Weights of a small image classifier.
Training: muon at rate 0.0061, 14400 steps, batches of 64, held-out accuracy 92%.
Data: trained on single toy objects rendered from many sides on busy backdrops, 203450 training examples, 4.5 epochs.
Rows from block 3 of a small image classifier, named by matrix and row number. Rows with one number belong to one channel. Each number is 500 + 40 x the weight over its row's rms, rounded and kept within 0 to 999. All counts start at 0. Numbers have three digits each. After the name is the row's rms in percent of the matrix's.
After each channel's rows are labels from the 100 images, of 14976, where the channel reaches its highest value: "responds to" is what is common among them. Only what is clearly more common there than usual is listed. The data: single toy objects rendered from many sides on busy backdrops.
# convs0: first 3x3 conv (model.blocks.3.convs.0.weight, 160x160x3x3, each kernel summed), inputs 80-159
# convs1: second 3x3 conv (model.blocks.3.convs.1.weight, 160x160x3x3, transposed, each kernel summed), outputs 80-159

convs0.72 095:491565484535559465543475448468490478467512486474486463510570538556436609583554505464543529453475475497510507458535583502536457517496508544516539522465459534477508522491476436538456534497414480512498511472425550488413474426496473464460502481
convs1.72 095:510508501504524484503485521485523491487536462587497563473531509426468530527485478500552554519505546509578577514473471459552474536490530541548497568488483494414489520521487495483478480456406503510467527483551514598456527485588465520468500452
responds to: hammer; table

convs0.127 132:525507519570513374509558503463506500489523450499456528478518543451442522428474478512487601549476489538460490439503509481485490532504530613395499518493519488524476459467498492464494490486502503513507514496475544554470560485547574500447395500
convs1.127 130:575517569496481525455472513487487463503540554529411549586433483466462416509485512478444513532550404509577518462531509486427518451480595482501465541486467534517525522448459538474545468469451518502457473411511466552529518424538515487476491495
responds to: boat

convs0.115 091:503489478524496540507541489487500460516586455518445447542541494538557508477425491542476533468500402440452452504545503546515594543492455496539522494587397474568506545524487443525480486434449470509441501454498499457498524457516550532501519489
convs1.115 101:526439527418550604469450468492524502487493471470493495524491524549454476561462555501513497485471539546488558460454473534538402496466504420434457602453522507462543513475507511563432594503465496516485543529514474526532462542507571544506499516
responds to: flower

convs0.100 094:572490568522514563487521519531529542516544450462479486521454578479491514475445492511453508474461503493514453547484540503475530541530471480474539496516566503531480524498568537469440482517532500495507552599484545514493537499562531464573499566
convs1.100 097:496538476556500513537507514508497498504475597511509519470566498555561439494595503475510456570531521515482521502622472478527547476465516463462513394445550480500519534530568520468481498513589477517600460522536569493432536513456507469496493546
responds to: teal

convs0.87 111:441513475446549522484470450522483486458438492492465417497420546445473545527507442517512470479514488509549461518516470538486552546475514554464528545491436487493519477478475511484507485526566430530443608509467621473524539519492555539470457443
convs1.87 107:468495488477554492469482592496549522520461499457512406457507484515454498541501439476518497473502472452451477559498452490453513515498500402402531497458483494407456456526478522483501487477499444508549495472503509528509482428517483546432517468
responds to: level; table

convs0.49 094:516518472503583503537497484459547411538512498533482480564507514516430534472456535495541561509529455534537583478523533520477473499506513499477507485545475488527516484445576452466446471503476473508469544432532590521491526479530471489527452493
convs1.49 094:520455525516542534482547494480489471457494443573477569459443527479434488504493518472570497494563527472522442474517551463426452529527455460518567527539507585478528502487496448515485492515420446516469548474551506528478505503524506482500520414
responds to: yellow; green

convs0.143 102:593491549560440534505509504495531524483514441497510479585503446543557497462450472475473503469482505463499574503484515444534431522513484606501570547550482441496509466407561574540534544460479553523561433471486454481506480487563495465565537534
convs1.143 106:524488451489556504498520487461472443563481509481544501497419476537487513506452487437447434458517462468471516507460489494471506487445586430624527550501462530404431506514506486458448471462508519494500495483465517516514477424462561454462447529
responds to: blue

convs0.142 090:529542499456542596486480501515509483546534390483455522547420525514413485580466514482509528537515536489514621547486557512550589482523505553443455433493469538553543547497441551546499464559476470524505501431473505506544480499529520512523453517
convs1.142 087:483542427476471464535489476492494496468440442527526413373546483497468488518490482482542506557505481473475473504488546541442540539454520544579566513464536540494512549487506503589479517479548480492455434495498448557546569558464441474508488522
responds to: candle

convs0.146 110:455511491517484438435470488527519477525522476531456518508515427535453467492486491500512495541558495548482533463513514450486488504481506454445506506509451494459538451573445563552445476511564528469493477541521476496515521535537539569461511400
convs1.146 102:470591543547501473564498500504500522578501483497559590640438529477498477494577510535481491540448499512505539503516521579472442470521480541545456564553524552561470527543546501518483509518549500482520456538403504454543487523493608493551534524
responds to: white; grey

convs0.102 091:476522514550471559504460539486494485510614530471512534549586482583441531465518470541543569502480531503442539522507456523515524479554505470546470534485535493537510480473507542501518484486514413473571475475496488551505501528557531552518440404
convs1.102 080:501462600450556520539479456527569444462480508528527483530442476435494563473487465513523492464519456486546473496506532503530484497445510468537428523623487490482487533510445551372516484412519467482490486534426490592479475446570515525516523495
responds to: flower; pink

convs0.139 091:493509546485530468497497511430477562505553536482455461418520570440491498534542442543539451443503498534570490520493466446533452560485554513469455542482488513519479478527457480515461492526604407463491468511451449525432527469500507498459486494
convs1.139 074:492581433567558493471576471463534532537480524499485483439548576523479483505482521478624539521547457478512523533497556468506526497448503435523487511478512518476494560495587558502501483457438584545520513480574487467548549504514513578587479466
responds to: teal

convs0.90 097:565506549499574518544505508474515497533522511535548556478483529473454620501476479555547534493489523569471427456513518502482466525480557449549497505454530519518514500583532502452425510471599613451565466481535531461522517405431472560484455494
convs1.90 088:499535502453499501493552522395531517544450586461531528445422493542589496491547478457558509453527494439557522536549496507476571496486518486434545539476491501504521511479471493555499519478487501484498561475540461493470524527563504503453529487
responds to: from above; purple

convs0.131 102:512493537517464555519514541500501542521491464568530538490575479539540585580460461484479462475490593482507445528539536496487490501473546453466475523466535498497473499482499482506498521453535542494485402544527426505510452502472465457456499437
convs1.131 091:482459451553510469507536523483471490544476495467594483458513537557548554536528593474405495462467496461452521463514476423520462522496396509514510495507480582509506466470461524545544472444483553533562537532498476518504473461465505484518506547
responds to: yellow

convs0.47 105:499468475530442436472541533395543416540500515536463486438518493484503502504503514472515460473502580463510502440474454489483464461434506470529520499541519566554511530474493621463579529506512510453512427534477407500487484598477508578527425570
convs1.47 117:520509480473483464488515496488508529500510436529501566526514470522465517559555505534531528542518515456492484492537588478484447504586545508464449511514420468543511525524451466452508494418522497469458474498404503473468483464493447500467528456
responds to: red

convs0.95 127:504474517533498493483517523463531392479450471546503540441450460518533483571506490459462500501536489412504487548488518529495532532540500537492480511495447423518496542448506493575558491482421507469498469499482476472514480453507516505522518500
convs1.95 103:464499443517543479433486472529501426524483481519472492519483473520539535448507511494505475542463571469493476422542528450434502522503451511465478518552579426504484460531508463480517609555504507511481512463495469486390504547592454428522527498
responds to: pink; purple

convs0.70 127:541518505487551520440529499581504544478537475471428394564530477541487504598481499499463473379463497503500494559551550445502510562500508467563516526473548576484466550563480407476466494449573499461489520509503408500491458543407493505528488496
convs1.70 119:543525568411520444467490538498488512464502521445454494455542487505539560521419505517420465477504510538463501515497514463537557432456509530478491572536513475490445474545448486480472528394526477492535534531463504494509505482409513471490451546
responds to: red

convs0.75 098:563573524592471461519439513514544441516567452598519519540505513578505481526447512562522489559511515439564475474514488516537510513498488426431521530527462503481489551507523533539398507377473481498461492528546468495454443413550500478517491509
convs1.75 087:499519482469574477455477528522534421511561435522553530568478560531511537523500433538538476527491563517574485483507452532498485508533362490497453534609483461507505543563496516520535469488542512398466461490509481468448489534530527472506544554
responds to: red

convs0.40 088:524460544474465472507466530393481487489485526506458531518555519506422487482456460482477474471492521480497565447595477490476449526503496532501516515527504503484467550453487352538494519506537511474471499483498433440451496412424483470459513517
convs1.40 095:510481436563513462526436555463480487534468520476556599467471504504496466495507473478530465570522534554511513522492426466518443507567585485534454484495446509492529491454444551484515485509480520494521419539491468438446436434512436495502493569
responds to: pink

convs0.118 096:513451515465528570461494517548554537479509475440493520499585496516449482557434511473490585459494434488491516540487504515494571548534514578526482537468562523519451526533474440487476499494528474494515427565543343507479509519527471536557582541
convs1.118 096:595518514520493538512529453508429504502437572430536476451506465474495526505533496520442522546537443495534536520559514450564512523536515481590457503501548510442549495476451483501506437467484475499585453466453479631489452453513502527500468466
responds to: black; hammer

convs0.141 114:528418458379517504466477476515547518505536489505490474511466385531501517512481466451502491388498552528491478560526534547479514526546458446515517556465505485489481498485444486486441445514478600538495504494500542517527492522425511517526538561
convs1.141 117:495472425376460461488501463476457570445422554550463479458475417556614510486472400451476488509494487441460466506498489483433531508535506523539533491532473505473452491511541477489474464456522524488486489483479456498467482512462486498518469528
responds to: teal; red

convs0.158 088:522579550471483442494541458466452548490523496471452529480566481505511484497542491552444513581476510383515498530461474461519597536498503498407476497538483507469508536442473504577550540478507554519456491549527427524493504521563509515554441460
convs1.158 094:516452517536495492561475448457607491622547468478504437558438586511477482512482474473505525577539515458497482448463499577460494474498574519529484483423483486485531510496434509516517533484558504497544509518514546511542545498543473534476461520
responds to: grey

convs0.44 085:510484475539462518443505489502497400491556487539501541462479474498430526495577484516523541538466532454535514455546477523486542543461530493491486527421500553470495486505467532535534521581532470544540583444521480497557478450522551564569579480
convs1.44 071:501467577524485493502563509502539425443526537535515472522537515556555525417441572472448474469442496569477404513517472521397468462525475509573464478493481495581539531559456531530460473450523542488573521488549475583544519537528416544527574487
responds to: yellow

convs0.155 094:544510503510486543466462556518492487471545482502542481534576490527535524532471528524445526362493487439536433501506508495591496497504509466617440562549522504510462521457501504474504510465528522433604419519455512459537457567550448444515466491
convs1.155 102:461441519472435479500428421525496477450522532427525483484485497441602526507454512542485483430476479475449468525456475504499563520472430500516479473522462503442478469427484444540484499530485498552520509537549489601519436512441469532432436437
responds to: from above; green

convs0.11 094:498542524480517501550463522442474506518576544487503452465445522434460601484489526447592471450485522598479552512502557460485582465499519501468530524550468545479448485558516501501447511468480488525469418486450533446450454536522430423500528475
convs1.11 095:509490490524521442529499490513473443533401441540543547438558503523496517492458479543504408460449558427463457474501519496496480467430416474606553451510527559532504523467506480452515463418486474463498478566488479534533451489503541500516448541
responds to: hammer; blue

convs0.33 113:478482450374464517479500497458522495518534466529487513504498375491480484484537515499525507454516581485442523517516483469457447525453393489540471507517517514508498478425455491471473481521525550456550457473514489467555531525499538504537509502
convs1.33 117:520487453346483486502502474487445569518555489559455491491481434521601538525526490469500490514516458459523536496532543546460525525518455504537533463508488472487518492512499490502499463468505536597445528500533479477541439428483510479516474453
responds to: teal

convs0.39 126:497467518508481509477470560493485509507524526510537478450494531435488494541482471466463474359463518457473429550505546487502559499527532453592463425490546467518467479514464463470534516523554496505461462571521450528505442504527499447444582490
convs1.39 118:518503449469486521516449490565410434488468520547550456437611457469524496511521583520378467486405511470497489533457465483511584503541525562504563477524474513473481486526533435490520552500500549514481561471507578469480463501458426502512484472
responds to: black

convs0.18 099:484489476497507461507463517509519414514527514502501485491517506506536460400437446447518436436530503496501524538501458531525548472635509528572471522457555469498500506531431464520498434542450520500546519546505518535430545561401517509507545459
convs1.18 100:508516551517497484491494475528518372452511524563467509555528492448520490436401525486390493473552539530545533514454477479485602466486445552520478499474510514432477539461543499471456501536623436517462523544457489508477532484533569535484472490
responds to: black

convs0.129 093:538432527470453464489511508466494543512496496474493551442516530381499487576457495524510572494509524542419501529514452442513530494505508551372516540546429504507463499463493491544536517509500478450509470449539428556479558498514536483451469473
convs1.129 105:482516596540572492535522410468454458557527495515484434483403528532508575471509489539501595415444477512530475512534530536547506532495532536534524552513484496492525510499482513521488444473460562479464457450531495564531583479531513504501494520
responds to: hammer

convs0.63 088:568468581425497511471463490501517538477563422447506403579488522486451441415455506502462506458489538475523515456552522524494449520490529473543449488516521521505502504579536485479525496439465507516505469582513383493515477604471570499511529531
convs1.63 097:526497547480497520517462418525503493503523488352477508497593538457480441512513504516477607467467487423515440445483557468547585438482431476525496467513558554457518500490478584465513491516537508491518533523483542498546479431530455468499509502
responds to: brown

convs0.138 103:424473526484508597473492483511491498491563429547486434491512527485478415533434479529470490428473515445497571500539497475502474488470490501454497561487503506514474532568585540530481476549532554512495532545507475508545524457530504504552478538
convs1.138 085:456553459483514519475444539489566481510402473572498493494563495577525542521519454510526517491514546487486464484541526527506499534444479458505554485481529508498587504524554475503468484504427408458527501578502477515537521486503534571617475531
responds to: purple; pink

convs0.38 098:453452543485507531530608546446504466533467482522506533501497526520469564500522498540449489417505524483532547454507465461487451498516515394444546526525510474474455482583567478520377474507501460446492495379524524432490481463467543542486455475
convs1.38 077:506483539521428540534547573480489439512457506561447506418525515457492532462445472401486480553515518571496465530515523500525390554464428460457534507522541531509475436529525564512489543550490490521534525415440492504472468451454498549483475515
responds to: bottle

convs0.58 091:489400523578500544529456533459506550479471491443463497553500487525631557565452457512489430442517430513531466490562502507559529546495472540488504607524463515531514553417576522520563513542535553442540472428524500512493531520469498541465466504
convs1.58 091:423515455527470536463457464511508464464460529412552485402441503488523524509522499492525465420495471456413528563543508509491488485465466468479466557572516491452476485523441548540521519515460564499548450505568476476526508469519519551420532456
responds to: blue

convs0.21 105:545501526372527509499465480464530531499510453444510504502557515525464502506485507493492492421498486438468501465498559456465406587472500510556476572583528475514459538440492493450560473448519503436515506431495451466509471577477528436518540548
convs1.21 099:524505444411454490478513537444493517457500451353417459538491494533542476504456527459486516427488561438464464450487528445548518523532456537515505523503462548563549457516498468500434527498451535534495491463508495483486456469502480440513481527
responds to: green; teal

convs0.108 100:519434532469505495443481482493450484536523490503548479552490443496480527479472520513480492432465484448545506505499464487502464512571514534544590555519476477541460484424522508498529531509441526506562489487539566544489514565538532566501425447
convs1.108 109:480525484506471488492528480427527474504433505531507530470463543494484476529538528461517517545483541521528485528501486523515461460585573502545467509461449468456487478520511459459532450542541608573576445548436501449493508498457481522423500528
responds to: white; hammer

convs0.71 096:501431479490520455465520483530482448534468489489484475509435492456437551530385446534461490484503486503547448461476446464465501481575493452404468496458488493517536518512521527513437524556455503485508540550556505506517502516565513500444440447
convs1.71 112:471532437476466478422445536421527550496491524486481594468546520477494496490530495512543436540508531568443471463474534522530532474477503530542487494449490521486470551452474479493452442556598525622523396496463434461538514503494439458447474521
responds to: hammer; black

convs0.156 096:468455531513488597544463439492527511523531475465552514512518515489508505541399521467510482522514429453452569578498500529518529482536454487623582516524552508474518512445532515603470476467540492504497500485530431436535502482457491462541497497
convs1.156 091:459516491524478502475446525575517530458485499434532425442603446511522546505483414408485456493505492431545457526522493425513573510465556406515508441514479495418499460534447506482565483497569432416490466511436515517487517523483511502524487470
responds to: candle; black

convs0.73 109:493515544489545432471572505471440559491510503514475466499407537451463492443546443461520505491495544442490502439511510455521504490497557486426475416462433537543456517511479589488534459556495489571469458576533472514452539460549443443442520533
convs1.73 121:528450423505521531536505487499416451453526492480525442465576474446446515484438484513508415572426451464524507544522518411451452546499496473476523439476491524529513466493499508522460537531473507529488536481484544450511489466457463455521500465
responds to: green; flower

convs0.82 100:536521512505508440482534522550467515499547539487467374548531498506501495476474510569423414437519508476514509501527520486541453464617521412481470493529597493513502483534524495455535442480568448475532516540544473517509526533501491492544498540
convs1.82 120:548556529516520470543534560460544454479435546476470521513589514514503494507441461472461487448514508471405455485502523474514547464476477435573521574438520519492423480546535501500485538483529454469487510523538493542474447542437517501416435499
responds to: red

convs0.96 098:418459486527573552501516535546417598511523474451566492550420565506528520582483576514529501448489416432500458496481462484498517468478483484516478537469524501545479509558526431472387485530483474532457514540535504504505528454463499556468471441
convs1.96 101:431428473434537507517537516518462494455484460420484454510568506527567472468448557440445404537577383488543511548548522490506486455510542421449558478488512498481509556468543497515501568496493468478492483454512512438557448416498480555524496429
responds to: orange

convs0.98 135:489470483523486470551494542495502450523501494494552521483493522521479515489534512458537475556558378511503496476496465536457433499477511520419511479531449448484498483407473574566533468534434530567474462558488523477475505405549528473518634461
convs1.98 128:610468558460465505429452560504495460485552490522555577560498519567553539513446556565476522500532457539573486471475543498508468523457569488520540493510503375582452444546460447501475445452500506442484486494465476466480492503430490480453469511
responds to: white

convs0.61 088:541524530491535517503518491438511466512481469469510473442524512416469463520390512533551440473525540482545619525520508531525503512498531427442499478459469545531522531545469527483483430469530489472448538410484532474473484436459557483573526480
convs1.61 076:497542413552476551532438494412452499533553513612551435507497424549544473535543475469547457452450535532523471481548474447456498495500447478481550400556506500483507533531506492448499508532513508467504503513546498486525497563582460557518486516
responds to: purple

convs0.86 106:499528527584426501569444513418459497500487558497489529455541520438550448454556476517498535646503487485497491519494595509498445463450520540505504512468439463491541562578503537491519522443533466512484403472464469522458484407516491537502494495
convs1.86 114:504550468475489506486456491516498509466451515466491477405478527498463488460492489466549483451524472484471510498459532472466463493528508541504422491461565515524469468477412571491477470461513530471480516517496440556528415572481544507603517521
responds to: from above; blue

convs0.83 100:440521497483528423478496506527551509550505520481520562477451537410480445427539473467495481562497440529521509409509524562516493617553509612452482515435533483471486483496527475415540483506494526525494544544497413498556545595501567497493421495
convs1.83 123:557476459532502542543483504471552574453537529502465482478558496472504478504396506464449485468556551526514505512544456588511604431620548509444451582482483444485493485532476469491513526486516486468573506496502578515479545475457494503471580510
responds to: brown

convs0.36 092:494515517475481502510556464514456479494488469508467511483486480507462502479563469513465507526503563505478505478532437504518555532532514509500497429458521392505504501505504576483525496499463482474532546499487485534498529465502479582537476509
convs1.36 102:499621566443515501491449531548574414509522463464521493549488557470480486488530446523500588475497462455463459519493502551464483436539521562501521512456494505472473521461472494493527438530514466514530451510459453510465478561537489538505502418
responds to: boat

convs0.60 113:483421468481486516493462479430524492524480548507464436457436422471470541474545521440535436431488475499536454520507484499505472428558510502500513539462449574498525476506539545494539464585434538483473479530488476547470458383457494492516513490
convs1.60 102:558439561484465496476530549536468484513482502473498546488410489460524551443483483557506478519500494567525449470443494504537528519537544485513477518495525411532485524475528512449487487511437471584476527452533512547463473453420463433480453484
responds to: white

convs0.17 103:480495502441471538499531513442418585525512496443490444424465466468477491544432510481536452460465550412498503551496508506548543513512525487502458455491401547536486558441503565530558445508499464539523511525452463555522449475509508519532441508
convs1.17 086:480432447452459460562508498524532483525431549448533494474491469474584468505503460526527461521543508492479436474457511466507551563516513512562459426519541471495527553460558427554539491507531519517432499493482473533481482490459453450488502507
responds to: teal

convs0.77 100:390488562479501445514488484488370556547484487487504472509466519394472517462502520549499510501504516481476507449532429525520552444473501512519476406494489469538514519520541534515546490528517482532449515496549506467491478442476468543441472523
convs1.77 084:437501439565492571498463422568444539457494551558437484477417469468498550487486552537512437534411555500475484555458479480504485554461497455455469471506493498441501535506518540513471527517452508475460568400512445542505557506521491511488602470
responds to: pink

convs0.78 095:491589463461531461540467504513508500482451446444504467508491564521422494527512483546498459471501461456502483545472539515503489563531504603580492545477525518538491474444507504537550435548510463521522578435518467591483510537529575477526481519
convs1.78 108:597498553528486468479524525522480503545532501436534445492562501490546434562481478492428603461513463546561505472468476481492622508458520493554497446488505441488461470529441502570558486453512459578510475563477505506457507425429493489424446504
responds to: hammer; red

convs0.133 110:531550450490475485532497421472421472517507463520467510448461521393439537519492500460469467612509467531452467535504480506455536536552519546404547536501446578480492550493480598498501486464502523522500553474506549514503548482550550507490459476
convs1.133 102:525505565493541457432455542510502481575599512493593570614390526462512490522535571515470534490562480555481505510521462500579483434492467572484498452416467459452470524511489464499480457512489507470517437539476473480566533487528528461519459500
responds to: ice cream

convs0.76 116:537478510551502451501411493520569553499513482534458501461484446440492469486483495468496521469476546525482477522455495453539550507531536483473498487521504492525456529548495536515486514489467398429463499449527484508433506519538485441506485521
convs1.76 106:415469504642498419512411524535535569482491485480469509514464509404589504489425495469469479568445542525519450489520467544542448449509500491522483488548509484553508578471499520476479668528496465562514533450448582498489468508484497488520500445
responds to: blue; rocket

convs0.97 107:491400512506410526501477459385456502526547434531532541406442504529452462492542524520465479542474534503492460496513497538482477470466496529504464477466498481495541526514444512532521520523545508544474453548568427536495498489486460501463661550
convs1.97 106:476600439465530489474547472492560376535397461509525448477497495475528499483458507459464454473489462463462516456470487433467491496500547511476482496380532486462482443489462564495490474581551545596529473505496488484535464491527516412538481520
responds to: from above

convs0.121 090:443505513532451394425566489410529460518530554487499457462452497483411524473533521472453476505439466477462529465484489513472587543522565448479531486487463504506505426472514522484510483392447517465515517467499561548503463578459541537510479453
convs1.121 084:503519561496539492539484516486517514473470519517436449547559530510477531455536495501444535521505508447502547375476470540460527513456453504443465493499437504481551456486452565487496444483537504513482462529442517508501541525502455505445480436
responds to: brown

convs0.136 095:517527512540550579472452495431474505506507477488537469496499525526527438524475430478450559431463489517457505508501520470511470489533456508481479498503474491469448536444484356516479438464450471537519407504453541463526392521485447536536428512
convs1.136 099:487440474494494528464490503490497520532406494502589474417529536535484520537474522511478451485514490506432507547529470526533587494526534479476530538532536562549539460479579529493480482421462490568559528509494542479448501519446466474507514472
responds to: flower

convs0.74 111:476502499520464483502570469423442550526535475506485500510439482457457465395525483574467483557472559455451497481477510565510455505475516440470545462455501513549564449496491525517543502521531520467473449534549473485506478471511477461458569492
convs1.74 125:474534540442530467553447552548484454559553504480518557559475529488487518496540545483431510547517483533507477445529465520429381524478517455458500502453541462623556485524441491499533571562523585465455478529541498533495496493492528476532589497
responds to: grey; white

convs0.147 090:464535557502475443468466527517511395493578523464537480545530522571536437501516469531477545531442465494552431511544490483491475481483408546514540485510499535561522510505473489478460540518573494493565487496531408532480501485523493609482531543
convs1.147 102:485479444460527462463442447493497480492517481518508465523476510550436534538466494472576538523485456456519465424486496515534508515480572513517446527478507585526480576485443521522551490490505524515430466537521447587471507531475545549421545464
responds to: flower

convs0.105 113:500496532499483469477465521538436480498591437483504472484475534510513519476524482493451498513510501486497446501497454493510526509490464439490458445541562470562532500490454497524406520456468512474458442538467456478513490411568472528573521528
convs1.105 142:475410509533485489443473479498503453510524504518464470531479462519574396476490552549562526468536474518542480469480473531480502512490533496477519525511502498530556449517562506450521488470486476437418444503439483454463452594476527494467567521
responds to: flower

convs0.151 108:446488531372498469588516493446373573567562527433434476439439543506447575457471486493568490537434484463508483519506457483512528466562473504506469504457491461498530476452536535574477483525489474534515489486512541523452495457516517555512483507
convs1.151 091:413488442407488487494553426539433473487444422381394526500413442519513523464443520476488508493448525525466508487456525489476484515503428487488531491535506479506465594495534533532494534529508503510494534450487525526482435473539472491496490586
responds to: pink; teal

convs0.55 128:434606482475534395437481507510487474478479503499480557498522506420439507370578480497528523611518502557480543471509481486472499503469466478470468542528488492491547458527480482525437486509463494469514507480551508481487539540512529460548492461
convs1.55 148:394572588487477409448460489516478451528516501485451491522455554490493471398465529479557502483517477536492506471482505489533496558464493528457569496554533515547544497533547458479470526505531490506527501471493489429542467551515466517467509521
responds to: brown

convs0.24 095:496499506464465538561447447567448457507506429478494514526466449545424472497486492522412539583482441450494507478524446503527447535487503489555523474518518458478537463464560505539492476519538495548478557518606501490561478493462439419528522471
convs1.24 111:547571541504526487500513435544498485522582501501473474525516522508518569466570512503546449469526457459485517450569529493462504491494482373545475462479515491514528441504448511509544392501558516483520488447362458520475469496506513518524507492
responds to: grey; black

convs0.6 116:541437485534494532506576539494489561498549554533561438494556518441490507541446487466509448378506485491525446492541565493547443550465521515516505473494499537496426488499552410413457487541535523523454500558476451497508559455444507454463563497
convs1.6 094:563554477535472477405469535466558563415499552511413493432616429463602509463490496506539537459431529501459551442484553459511594488504490537505509423543550473452523522551482558536505523454494475524488481523460482452448497531540529443470505472
responds to: black

convs0.19 107:502577515470451456540495464430446511523508484513419447452501561410402511484424501578520536547457530533449493480514491468480529537542483484423506456505472516484545473484468560461516493537534531477506506524506483563472461433479450515440452435
convs1.19 114:524507487457490507525511513523427490508522482537505495545470554473490494509475513512495562527507413466578503505427560498533455458480427515560463435498481567468530534431480494527517568477539504490474489550517510499547538508480587454601479509
responds to: white

convs0.29 092:470532512502502473555474539524503459557469551523447445531501505457459494563525612535524528537525477495491477427487461493492429410474467524381500499530499535531508485518534572455461467616486509490565477508583436533567483454570525530529437495
convs1.29 100:497505507519518458516555542562451490458561375558556572550383539460421518535483481498526532570545488537512496547508498490553427479473544502592530528495500478426458532541529487521471531515472543566519448444558522430537532456492564498502513463
responds to: pink

convs0.144 098:458555552471483464519497560455418442524524507499483468529490508495488439536520507544444491504514490512527499408568443473492434476492456512501515507495513511511508511493444548538514495515564506470455557518603417492457468420515374484591487565
convs1.144 092:483521526519562484511450483479523489510500461556460564545499490475506504422526490530562487503503429500477526506518479508482482578558513482490499462510488423475521479510491517441496509526472497467483515450449543480477487470477571590571522501
responds to: flower

convs0.101 100:476430476507519452530454486505518532487430475478504503530537470501474485478533513451525592484506481538545487394538506496483410563465472578442537516552477495547469575481524464453453546570514459417523519460426527466505557467532560518508460522
convs1.101 087:543473494446541514544464569512455464519529532518527453555439450515527533446602549457476515509525360537500560541556471513475462500474564430460437529438445493515499446503452494475489480510475500494533499494509484581499543469553446504446516408
responds to: orange

convs0.57 089:498505477446505591553490483485472480525512442451551475488534488544533580520468529440532513569497514540483500538533529517486427565506469582586463490524418460464512536482473501475466450443523508430525576432441433457510527459553536508471505421
convs1.57 092:532561483473443460580479457549493528540408438503544543506437485474527500514576531498468505483513558508443536469489492539516478460479489490467516562524557571495523483516443489516461450399490462507481469530535397503486466491540509526498455526
responds to: red

convs0.150 100:496457470530491555474506509446513470522500476507491551516504488533439462491583465485406609552499460496494482476472497586517417545501590585479515558507517498503481503432499513447444488510500500523508530489533472542586564501572570591541440501
convs1.150 091:565506572485590551511527553498442417513559489512489517515439518481490524518501504472490552551469506460520485569450525492571475581556574511503509570566502576519490498460494496549459492569464487562577463449438455492525540494557479508527535455
responds to: ice cream